A small contrastive image-text model, trained from scratch: encoder activation relu.
Rows from block 3 of the text encoder of a small contrastive image-text model, named by matrix and row number. Rows with one number belong to one neuron. Each number is 128 + 24 x the weight over its row's rms, rounded and kept within 0 to 255. All counts start at 0. Numbers have three digits each.
After each neuron's rows are labels from the 100 texts, of 14848, where the neuron reaches its highest value: "tokens" is the input token at the peak. Only what is clearly more common there than usual is listed. The data: drawn small creatures on textured ground.
# fc1: MLP up (text_encoder.blocks.3.mlp.fc1.weight, 512x128), inputs 64-127
# fc2: MLP down (text_encoder.blocks.3.mlp.fc2.weight, 128x512, transposed), outputs 64-127

fc1.511:141122146138132154128155122102118116129126113111133168079110124125125141130105110104120140157148096132177113144098098162124129106116074143085138110144129112126087108118087138136093173088168137
fc2.511:122150129102141098119113109162124114141137155118149135118117086151163120105153121146121142121071160141108126112168124109116117105131142104130123146126118132146114111105138154097135058165094099
tokens: "<end>"

fc1.448:129120085094142129135189146144129141139121130122132110156055106098091092127135131159080161137151136196131154109104141131101109125136087094160140142110114150113119114119098118115159142113111157
fc2.448:128157138074153095162151118121107111173105106125116152153141160127119151124059118137129143120178179130170149106117164128104110116119128111146096164114147132185128096101099121125155159114126149
tokens: "crab"

fc1.316:134135119130126087151097139137114196093137103105157165134112135112152161150113155160168140141119139132112143112154100153106099118114126126134118102132111125146124137076151146145108160109118197
fc2.316:136116168136132139161135121133101126122152147133115106153124104134164129142186125198107145158129134137109118102102109099096118164112153126103128142125109112118078073108106126149119114152118094
tokens: "orange"

fc1.53:108077125153116134148155133119135115104102098147126135095128149127142174119096116155142133080119120140120101147068155145106125076144074104119138146145098139123118096125132121127152118135193116
fc2.53:064122152118155139151148101091134115127096129100119096089105124182135130097099134130163167090124081131099144137134179125081136081153115111130166151131128107138109120150103109138105133116086108
tokens: "butterfly"

fc1.416:150078143125096144120109133109094198150135131105107120100086110138159139140092098133098101117156112106130141121127118151115107097111136097098129124126126134143140138084142122133091123102144093
fc2.416:112166173151156138106091134134111060153156141137147086173141117154143179151139094127147150147130163146153113148139158167157183149135109166101112114140128118132139128154105106109159107115101129
tokens: "brown"

fc1.210:126093126118086155118067113099100162159127095132106114077084144141128098102098098108094123116117126129115118165095119114129080115129129106139161122096131105133093133105140115156107135106154165
fc2.210:163139182154156143112128131110069113097111119130087131176104127123160144116109129095185149092169122130132112119150124096103173111092104129089099137127124146107145157067120133147135124123157129
tokens: "pink"

fc1.137:127177127128110167096122113166127095153146117092141120084122138143138112099140137112093098129146144100128116122122096119126138106150164161122109094130100161096119118097144164097154134155106157
fc2.137:148116106090223111128136105115127139132116100150120112113148129118141128100124097177112122169091090139118090114109119123152081132138129106112130151121138075125115110116102137148117083153122127
tokens: "plain"

fc1.105:109099119131152137118095138140144114116153115138151120129119106118141078115114106182117104089100137112186111135150112130116100130102130090150148124147114152138082118128103120120114132096141132
fc2.105:157146121139145117144173102147101113117138080109125123103136129106165115122112087120109128138134110127126066083125177131169134156096163162080156145138157114159158107086143092133112145111129104
tokens: "<end>"

fc1.464:116190175128118132095105095110127111125146163122168167087149159123150112173130135098131109095158116094156090125124140148114128130126089121123131148082154098123129122143184137109139132084121164
fc2.464:147123118110140105136154180128126175137129103107106079149113116131109095123094088142100141157108139172109158129122119093085117129129148099131128082114093167100162137131101141115093122186139080
tokens: "dragonfly"

fc1.287:120145103135099134144137127123121126150144135132144083080081095155154094127120120141106149103148164094188062156137084161072130151101140095121142096155114137114107118084105141160130150095128126
fc2.287:134114136137141139120140157146126144053127096094126157124139118106167109138127112131107098108127124176095138091146138103081152163108120083127135162177129124143089122156101137146094123134156117
tokens: "green"

fc1.14:164143129113131109154079152101150144170157144090153098117138099162145143161125089108150119124153120153142123171128160119115160137121095147153121104124137132158112113111104126159176099102100155
fc2.14:167150133110117123138169127135053177138129122112089103084125114102108123157122115127127114102156134156159136124114140157138134120112119133130142141094144155102145132085115124186134126157152141
tokens: "beetle"

fc1.37:160128170131094121147088098086117173128141135097090165126083106123129075107121146153180106113142124177108128119106112109129143141125126145098136127102126142131108127149114138086126116119115108
fc2.37:142171132162146141133118134149140121143159070143162115138120135115121148101138054107120138150126129116113138123163124152108112092124133127130131147133163106120134155139131131171127108141162131
tokens: "pink"

fc1.94:131096137166101141122158143129162150061117061112128108119088166137119126198117104155118098110195097126126132128130096127162118154123111166161151098113129142131143117130089134100109129123131114
fc2.94:147123101113150113100120123138149090164134090177107126126109082091146148126087114105175158122103098137170109109132134112097131145088125129118150090122132098149134090104115127119145124094123114
tokens: "scaly"

fc1.191:139141145137106158144104120101121125141171172155137106079105103105123115161087084090078149112108110148119118144092102143130134117133069095144099110153109118151119134070095147119083151135115097
fc2.191:113118080112156094138136129174125125143086112080131147151128142157100126128160133123174140168133080118132123094157115151115151119129155136103174082115182145126162131126129148137168105133157112
tokens: "yellow"

fc1.66:169120149107101127140114155129111165127110107113089106129109115100128115140119093140119103114115134108117127129084120094142075110092120167093144123094180115135093098157120095084065173144084116
fc2.66:120138165096147143134126112105116140117127115110131090068127119130133151138159118111140103136115144128149131107142166132147090133115117076108129105145082125166196110111127124126177064125106134
tokens: "orange"

fc1.313:158120130106124114134192142129099142122109129103123136143060131102075101150138124164058159103136158186144145131103156149094094125161097119162124130126138143114128106147108111134153135099107153
fc2.313:134097121119160137138118173138144099123162166128139137151138142106099107109168136117132124123165082096129131130103131124150114130095158118117107130155083144156138100104053137153093118151139178
tokens: "crab"

fc1.304:121146106145124112116132101166156117157142107109111141104124118118145061170141120094122144135150139118117183149075124092182143154076089142150093121124180126136160175112115132094094091156091131
fc2.304:141104137150104119104116096129156163110150129082141125152136086122125099141137102087104120097143165107147139124109086106119178132064129129155088136122129141161123151108149092118096104148111126
tokens: "turtle"

fc1.229:106129153153147131142125145121085187160143138104119109118090125157145132151105120112127127115115165101100148156148189145124149085166114121103148104163121087164102125106145105109139142128123152
fc2.229:107146138149159129155161108129104102148139117131117167117118134137092109150107138127105187150131142072084098159161139099121149099135141174182141060126085121136130135139107148128113079148095112
tokens: "black"

fc1.136:112119169121103145116100111138153131099117090107121131129145116127140096148119112101125125152119099105133108110108196143103089167149136086135078083112106118134126118153098114133082134114147122
fc2.136:120125127135155130096089150171143140130107075109133116140170106158093118136133148107149138133117089132139119165165118173130088144152148123127088159131142169113146129126101117093123153160103138
tokens: "dotted"

fc1.303:168144112150120132101101138110097155143123124134099085073093112116126094149124092131112102157131117127156090118091132136108079115113088136147130119138119101143113076143148110140105147094134127
fc2.303:131164119109129113164135138099122137122120167131148181097127162139140116088127126142133082105120066144121135107163139119133156099121081077154133085115115149122122114093122046131165131175133109
tokens: "yellow"

fc1.410:121142141108142130103134122135101103165135122142082138085078110106123107115138116139137142089087128154138086166139138113067129126084094127097144120117149164093092156146121125173146150161125132
fc2.410:119103144091137097099113118138160114109068176088130089105137156147109118139094151119088150146117115127131119143095134146120106094132083087107121136140150114113122144128111140141106116155108163
tokens: "spotted"

fc1.133:167152120156103142112121157148143144093108052093137119123097095105131122144148159155116130114158084146120118122128109120127126154132138152154153126134106097131132096100114149064117119122119095
fc2.133:120146125149167118121159115146158141091135102167140152145088108131140115175111162108118122102118131110150134149160090145139163151144166162152152077145137099148158111131125132096127109145097092
tokens: "scaly"

fc1.246:112157135101120122142115135081127122132132163136093109080117114128174152121112114120103103103154103122114117107123112165132106146129080158177120143156110147112119118103115123169091137130150112
fc2.246:163137101120170131113133132174123150114145121085122092108121126106134148179144140091159133123137143106130104156147167050117129148089159095090110146121082097119151139141136107066145114136147144
tokens: "yellow"

fc1.473:160162127153118122102120133157116118127097109175105130123102146108147117110118106115078077122112139137147140117131121109122123141127129140129129130162131091145123120112092128109106155099191136
fc2.473:156167136101157149108097159147132115117091187156108183108150122146110154112107154149106108161143111131115065099084112092136132146105113154107148111129100117098095115129130156114109128148115134
tokens: "snake"

fc1.400:105095139127140152132069109107106118146147154100146062101112125135156138152161117140096120093167115103132123099079105130133119138121112139131114084165130101153105103074117088130103166128126138
fc2.400:125134156115132158162122162171147187163089137110101152139127094140130139137136131150104137152117134105145127112105134170125115081089136106138129128112100129149160157120108173114156148117170106
tokens: "teal"

fc1.56:127089148108109149123124126076077152158153085109128104126105103111146087123103086172095178150119108124131125105118114163099081121147099126132134155103071086114084093104141141089160123120122132
fc2.56:152163077152168127146098134144121107091081107156150113111108105134157127140122105100113094113144139125146122142140105115113151153096139147101133140106141176129110115091096099144085136151156136
tokens: "white"

fc1.269:145169190123076122117138106081184145132130130076110092111093101143116103135080140132133115155094164112137106167122113120122117142144117115122158115155122125160140095129118156142120151150122156
fc2.269:149102129088116134133158155174111182120138150159138115113142139135160108111112150128148135136151113127088103120121143100115123075141125121143161143117134133160119145152153105070116148121109116
tokens: "green"

fc1.371:124086121155128130095161121112093150147136110130123148109114134169113130083137099147121144113133107162158142128141138080073125133093130124142104134148127110137152061139102136141115133128114103
fc2.371:103118143159161169109157101124141143164116112100143183128135116129133112135140133178138156130163127143150146125107128096115157115164110083168144128103147159143119143102142109138091166123113163
tokens: "purple"

fc1.40:150121133147112155138107133121098111122122139106100096106131128139145077142141073136113120110083133130146113124110132127147106116074126119144087116108126128148113118087105147147116160121088156
fc2.40:152095102103116105103082098138095158151126137154148137141140121098149099152131108119118173148144173154126167168127132158147138143153135123124153148196111128106136114109116122121136108125141070
tokens: "teal"

fc1.335:167107119154150140116167145130114174134111145076125115093072088120130117151163075133091116118132106144123130100108140129066113090160107117111129143113131143137130157132135117112144114153116185
fc2.335:099131097107117097107083117125132090081161129124128114142106114110116089114128138146194132172150136139135118146087139109144131140126139117151131127112102146120157133159102080120145128104126100
tokens: "crab"

fc1.28:142100132139086183157109129072140144128158143128137125134102106130167108115160086096122106140082130143098126120144111117095128105133161100144163138135095079137121131127172091136097150136135117
fc2.28:117106153167105131132140100135116144109106131127113152126130120150079114133134130114135161149098130102076104151149103104121150109115163114144104125117070109093092173128143145158081113140095093
tokens: "fish"

fc1.355:132147094123147115128116165144094106180143162144139088139087093138147109075151081113169146130147104155117112124099134135126131107174130120097148116124147112134141126145149194087092131146107111
fc2.355:094103124095114159119148107154153138066151103082163154160152168124102134128147162123101138145083158124131129149131118124135126098107123108111115075119112165119133112116115119126182130141131126
tokens: "blue"

fc1.460:142162142087154102106118156100113147143123147123129109105081145124115142165147119130151149175128123170087100110071130126108114169101155142129117145174087147158132152117108129131096103138178144
fc2.460:154186131138158196164087100143145082145149106109125088142111138122143114146121092108153115108169112130125160109163141142129161100096171132081174124129106128136163096122102114145106151122134122
tokens: "<end>"

fc1.449:109139159122115111139115182160106135128111083107170085107125137146128108133150098124140161139122103102113093090130152113147140113106087075160115127155111086138076103087111168107114133146133172
fc2.449:145129124104073131100092135116132155122130155143144156139111098124109129133082136121142113138167103167160145111137168125102122107143100122120083132084088144140129138109131137179151156144120106
tokens: "red"

fc1.117:153125130117112125132141107153116163115136113130138144105156099160106098111132124082137122154156158152119094140114145108112096099147109083080169104141135100143104133056132112144125144123109096
fc2.117:154129130106143203132086138126146090174110113118153174154116171159111132133154097153127150095100113135103110116127129148175108096150109158136113149130140180121127122127126151092142127082128106
tokens: "black"

fc1.230:098132158138103128105116143115132115174085112152091119103103130085144116098149157148144133156113101141119128154111151117135083095128102104155128100149128116142141115135174118146147109114137091
fc2.230:114123099156102174145128100162128081116139107094164136125152164140084135130143111093132133134120150118119125146128096167160124116104125180116112102119149158097117099135127134106163130121154135
tokens: "blue"

fc1.172:155134156137119134113113140154128139131132124193091152119101161099105125123091131175121081167128125158142113101115112109132120175122132161129123115153108091140107142120112161109118130136140152
fc2.172:188132146080110128123100120158104146129136113133093114113099128121110163182136113144072096144103129101130125126141112109126102134127094124129125122163117128113129117112130134143114100144132127
tokens: "snake"

fc1.156:112088139126148167137120134179153131133112108127179103061132109117128102153113149083125157139120113155147089098128134156123056164102139119142099122104144122168161107120119135105146136148118158
fc2.156:137124171125084151148098170137132102094130074092116115150157099124117097116159117128118137126096096141122145150144175117136147120172151141100098152152132125093103144132093092113125170187119130
tokens: "dotted"

fc1.12:121087146148148125148165136130091176138133119158132139103094094156106157120085089103111109171171149095099141154131177144156124137152129136156160105120152103159140099128101118102148103189101127
fc2.12:110152113113122114172142118151125117112100085104104092103151153145097100139140143100104163157146159095112122167146112094098117090132135149135115109145105088081102111105079150146096116100075135
tokens: "black"

fc1.83:112123120159090136166093156124102163140080139125134086085104135130113117138142127141112091123146113123174103114105124129095139116122055087141144109131136096138118113090133142129105134123139136
fc2.83:151124100110129131150159163098132099087112131140161140115127107116126101126089108136115169096104138190157096159134138110154120138110150143109101124114127110135143131158119128163147142100094137
tokens: "pink"

fc1.178:163161129151158127101079149171140128158163126138120083140108116116132129099085139149144138134135114140165121147123138128082079160118096153137128058163132118171100130087139105128091102124106145
fc2.178:105114129152086129171110165139110096095124131157188087141143131112153149156148110093128129100084141112100145121110127098126167133155137078063143149101124146143131110136093117140130142124122141
tokens: "teal"

fc1.26:108095152148111135115143142145116118140097136116089128073114116100102125136140150107131120122162118084134139155116102116126131134121137148096160096088132124078108125090143121142160112123144148
fc2.26:161163112124137104135055138105104087145118121172125080104156116134142151137134167133102161134099156129123108116117168162147120124080144138127131100126083121110135172147107124102139131126130137
tokens: "jellyfish"

fc1.348:178151139130118139127116145139143125130108122166103122114109151116096130117096125139073070150130125137142100105134085094116143147138124134107121103156111103165107137123103125125121116086143149
fc2.348:174167116144126129105099181164133132094157151158112121101106143125104119151103147149089109131098123116155140085077096079126114131134108126124131143143093101073137141115116159116119163162140138
tokens: "snake"

fc1.403:146106139110120099136139177141152100188091147120081123116118113114084131107124165122149112135135112096129152158107139159137138166115123141116145070125124109136137094108138130126101118107145156
fc2.403:134112112152111159154164167119131105188132148153092151128107155123104143096121183145128129166096128148104120147163160144157100122143145130119137113140085075104106090111139090128121148109111114
tokens: "jellyfish"

fc1.41:130168136111091152112106114099112154138131146157130116088121144164149121106130099086082094138076112128155179106162114128133124121142104097117157121091142139138129149131143130093112171167099155
fc2.41:147139136178116117147162114137162094090117127147134135131144103118131114141099146159118185113131139095154080128092134100121113105132134133147150135134107106121120172092124110125182096110129131
tokens: "dragonfly"

fc1.115:138088079141128114114100141128146152122126097111108100084098069153114114101099077137118118132113141121104114088137125132156125106162094188116127126103109176162072138087141134121119174107114110
fc2.115:124184162172125138127100123171094152144116143143165096118116180117118140132150127082140136123152113125113133168133142083130135131140149097122114137108127121098160125119121141135164122096158123
tokens: "black"

fc1.46:130099079101134113131180144136124147137119136118124106146077108125119080113111122166106153129149141177108139075117143129093122130111091118146156138089120142108118110109097139109154144125109162
fc2.46:108181142131143162158118101156129101093136140121111143136120135097098138130128120126111116145157136081131150171132157092112087141156126115128112131139114126128157132127140117131146152125126097
tokens: "crab"

fc1.341:084151148085140111144143092117144109132134167120143114139132124113153149135088117138112111152145092118124139128107106143127095130112113142125091130132094122153152125091117117161125135122143100
fc2.341:124130134144139162115159170116107157143115105053157158118130121123122181124154116157130110130151145123102096121128104162110133152077136125170092159152123116154161115112196133132145141126127164
tokens: "yellow"

fc1.480:153136142118141108100083115121138149146163117067119117095090062122144077095105125113095169112089142127103086107121132127123118120100126116099114103145097106144069115136122170118163150092130137
fc2.480:118123157128086151140141165145120106166129139122117123113157125143108158147121098149123079120123106126163128113097120134172130099177127151131148103084156124145110124128161150139148147114151125
tokens: "green"

fc1.92:172147138117132114157089154108149147165158138079145099117133097155135142160131074104144116119160121157149112166122168127114157135132100151146125102112147127146116122106110130159181098112111154
fc2.92:131149087168140139131127121136148147134122147130167094109131106155172114163125132128141130123173120170174147151119155130143142160109126176143113126105151143137097121092107159169138097104134120
tokens: "beetle"

fc1.315:124109101130118118154140091130148126133155127137127113126105125078112070119140159165123120103097139125121103119123083100073144100124123132130101142111104116138097143114123105141130129104126139
fc2.315:126148138147109138134124129127101165157117152118133141132122111155159148141104094133115113135140116117112122145130119164160112143130143117113171118143123149140114116096067134144092133120124089
tokens: "orange"

fc1.196:120176166113126105115111125102125144109155136139151134090131145188154093137111122131140124130108105123151148114143144131091095143153065128120125139090153112128165113111156152094120169111104151
fc2.196:164122156107118133128160113094111146096138139136087124111120127089123122128114082134122124106136111128144144108138110170131114132167123141119183157131149174103161156171120157162156142117139141
tokens: "dragonfly"

fc1.48:144100139143134081136093137124117169071127130121153176120139106082133142168126129153115157151091145122123137145162096136109081090137125119132103114100148146121094099123131128131115162112112152
fc2.48:114158144128127145167148086138120116132149116140179129133129101152145132086122133122141136137109118142106114038115100102175137158106110115054109155134120099167105141097112080111120150116151107
tokens: "orange"

fc1.198:165137104161097165110135112097142106100138135136109141123099097126103142108145141124124107148108122140122116105129155163072143146084087167148111100142120120110123100072137095139148176133094100
fc2.198:137180107153189118101126107130121157145133137167128129108104122148157096143105129107162151127150157158098110129079129110161108121121170100090144091076110095139076109113128153136103104149116121
tokens: "fish"

fc1.135:113128144170127119153092136138161139121136127104125110103164167126126111096143126128105141123085116158152149121123086143133114145119138126125148127151133105113121102144128111112157106163127091
fc2.135:153111133132148117111078151112172145127074135097108097113091158123132108084171124085093112130087120153116092156107090125144129100104097117103139123152136062098138139103104118065103134153126121
tokens: "caterpillar"

fc1.204:166126119104093142115113095136128182147126128110131114116122130113120134168144099134134148170156135094145096090123131165109113094098118118073110104097126082110161103104112158121105129127114091
fc2.204:132120133185134123137131155128132136114119085119126159151086104119133137142129107104152135102096123139158108089137101134156136130124130151092140157154144145107112126132090154169141088073161122
tokens: "pink"

fc1.271:153115124116130109136143167152153104176093141131081107127128102120076113096121166135155112135141114082136162159118137139139149171111134142115127073115128116132136108102137120120102116100142152
fc2.271:106141178177160124141146156104134142172127116158110133120113088155173117126142122116145124201135145147112139134155150127132065113109120111120130099129097114137107138125112150101170119104122178
tokens: "jellyfish"

fc1.359:167118137101111113143107097123087150144119129111080122110121116117143089120118101126133150100154132132154125121131086124135096108095120101129111108117137088136084128110132114116126112089131151
fc2.359:166150119156137094122144154135120102088093108117131066132126143111140122083168099140100127165133138124125109137118106118135130100137097160145137101151101143099156140088135125162130141140122118
tokens: "pink"

fc1.409:180098131143104153137116161116102156145159091118100082127124117145110126115145102143160121145167099098144103100089098138100116107121104161101138124126093157134087151112127169146109122100087100
fc2.409:152167087103153122168159100149110144112125121151166104145128115106146104137099121096116116115083121176141118105138168131090133122157135161132136125132107138134155110173124134089124117108144177
tokens: "white"

fc1.456:122115113114144122133116105137118157126101127120164075105064135121116102133120146121083101103182123089181114154104162085116091097107118104125097110117090109113107138116122107153111131099123142
fc2.456:125123112148080163138172147094123140128108119133147111131170103102123125148113146128099154134094124142126127137123104123129127145167147148109135134112152134152140097116157135159119143174120132
tokens: "crab"

fc1.284:141131112127115159134093145139158097124195120098142119081128167165124119078176149145135139169133108120125113168095141116120114108181178182133112091126114154116129114110138129117123176126090127
fc2.284:160107164123163147145109126108089154160099161117103149151170094107136096107116106171119137125133109117131125136135152101156078152157103097138128156164128105143090150092129139133100107125153121
tokens: "plain"

fc1.267:154110154141155121161104125142096148132084111074136143104087127137091083116101130101152130108133123113125110101077144122109091112136098128098109098121104076155162143109108135120165124131178100
fc2.267:113116148138114132086125123092169094140116135081095095180132115146104190148164140164123081122120147128098179111159133165145149120116112090166158136132145077076129120157116124152136120149081127
tokens: "white"

fc1.243:123139162104116086152090119149141139140113133140125120103127096148148109093115083109142149162138137153131130062123129137140123083108134095161111132153082078129117106112079123111129139141105116
fc2.243:093118117140109163109173139140139115116115147125139109157145144138148123176105124133085161084135066111102096160109096142114135126112087163106133121104125174144169129168160114112114117126125163
tokens: "yellow"

fc1.408:137122146154151134130106125156133115108160096068111112125137147127136080144109137103099099139116110098153125142127135111129128095142133141104132052119143110180145111122111118114083119136114154
fc2.408:108108118093115130125131117113142146162103126132158143109111135095130182158112114144165178103112112140115105096168127119104127133120118138155118184123096135078107159146129184132149124128137157
tokens: "dotted"

fc1.382:132119140144119144107119126119086168170123116109130107092087143052139101139126148130129133130129122115096100086119152120164111130127102127130158098133167151117112107122134106118096133103135140
fc2.382:117102143145157129091133122095128134163122113095127098099106119059154106130125132112154091158115123105122144105133140118140125117164133104141126102157161165112119116124164126100093158099127163
tokens: "blue"

fc1.325:147120125136131148162112157116106153166106088096129120093101104119160123127073100111124119155132154102128125163122131174154096116117116101132152144127133114150164075093136124121098092100103142
fc2.325:110128162123094144153113099136084077062122131172150134137128150156132122129099105102115107144148119162129126124126131109121124120142137135146094090132150115092074130129131136140129098138178088
tokens: "orange"

fc1.295:117166081156083165121143122136129145099120147153093107127132120142124121084143123117109134109121125112215162071143128126138109106147131073108112125122120120163080164128127138161127134150119162
fc2.295:106156086144128143115158108166130179134127135127110187105161132135158111118141126148133135132122099095174137117119112121114183107167142104161141107097160171169073123147136099125129135166127149
tokens: "brown"

fc1.282:126086126111116167127106159097122125148123118087158127113127184163111139160132116119152107142115092134116117127094120115126095105129154170110131145145149136109094159123068142140153105123161154
fc2.282:136106123128089125104144164151119168135122098138132155122162124149142092120115122126121151094162141164123118132110102130063115125068088083137131146136128112128094128106119112119133119130112118
tokens: "caterpillar"

fc1.263:140117179128156151115097142084124146163155130133145125111112109109108115129151097105132129124085133163132117076151132102136121099119098105121104096119159115141110098110123159154108131112122143
fc2.263:096147128159145141142173122138125110136134121105084095154136108154132172128108101125134128147116131068110096146102125155104131136127110156122146154128142106138157150142085160070141104107096100
tokens: "orange"

fc1.9:143152180103124105117116116087118135116129140123144131080138148166165101134103111127138132113098119121129146125137142143091087129155069138115141131102158130122179117091150145090127175134088155
fc2.9:123183109123160107080133132078124143082138157122140113153133131146148105127151129154100130092140110070126138099107140116076127141129117136080116133102114109116140134172122157116136128138179171
tokens: "dragonfly"

fc1.231:148172161136106135108109104087124146079124143119138141108105149136111090125129090137119136121075111142127125154162139134097135120141101135140115124100133131126165114116172133125133180142107125
fc2.231:165142102114115124143152122159162130175107125137147124141103138147179135107076149164181170128131135103126108096070139115118112139142106154133140123129127145098135103082113156082118116141090161
tokens: "dragonfly"

fc1.89:164121096121120118128137159120127176123112178115121178113133083105144099128144067106146087082136140148130146148114130128125075090143135148132164141105097127177112094101165120117091128149114131
fc2.89:109147110156087124135110134147117110109136122118163075150095143113122130108150125079129162120140114113137118122122094149083162170153142162094134100153150151118165148121115125116134132138074156
tokens: "red"

fc1.294:189140153106144134170143140130112165107122111108155110129122142112142112117102129143082110161123113153102163106067100174110143088139163143095072080156116101164156153121133110168145171104129121
fc2.294:120129139178115140127084123121121129150103156129157089153134083096107130140147121141137113138146133114152154151138126105129108095139106141157103128098116126152095190150152178084115081121117178
tokens: "pink"

fc1.155:133127142111141092120127153058145171134108143129130121113062115160162125122146117110106110132163120167145096107085130165115148105144103125136141158120136105105149135120118113139144127132116173
fc2.155:133112131122101163134120096073171120141161141085134120120153168146061160129115157140162105131099076103124119127119157080150146121113148127152066121163083143139160131153161113116147102123138119
tokens: "crab"; "dragonfly"

fc1.391:142092163134145121131129183124124139141117096125136103072104143121171152117136105126068131125131110116129116143134133133081082079115151098104097099148104078136103136116111099127160134103138123
fc2.391:150158128167159135111131093128167119102122118123097103126131102157097112116111135119187089118122129138128171113126122107141154137134115152115103146088144137084094161128141141150108085135125141
tokens: "caterpillar"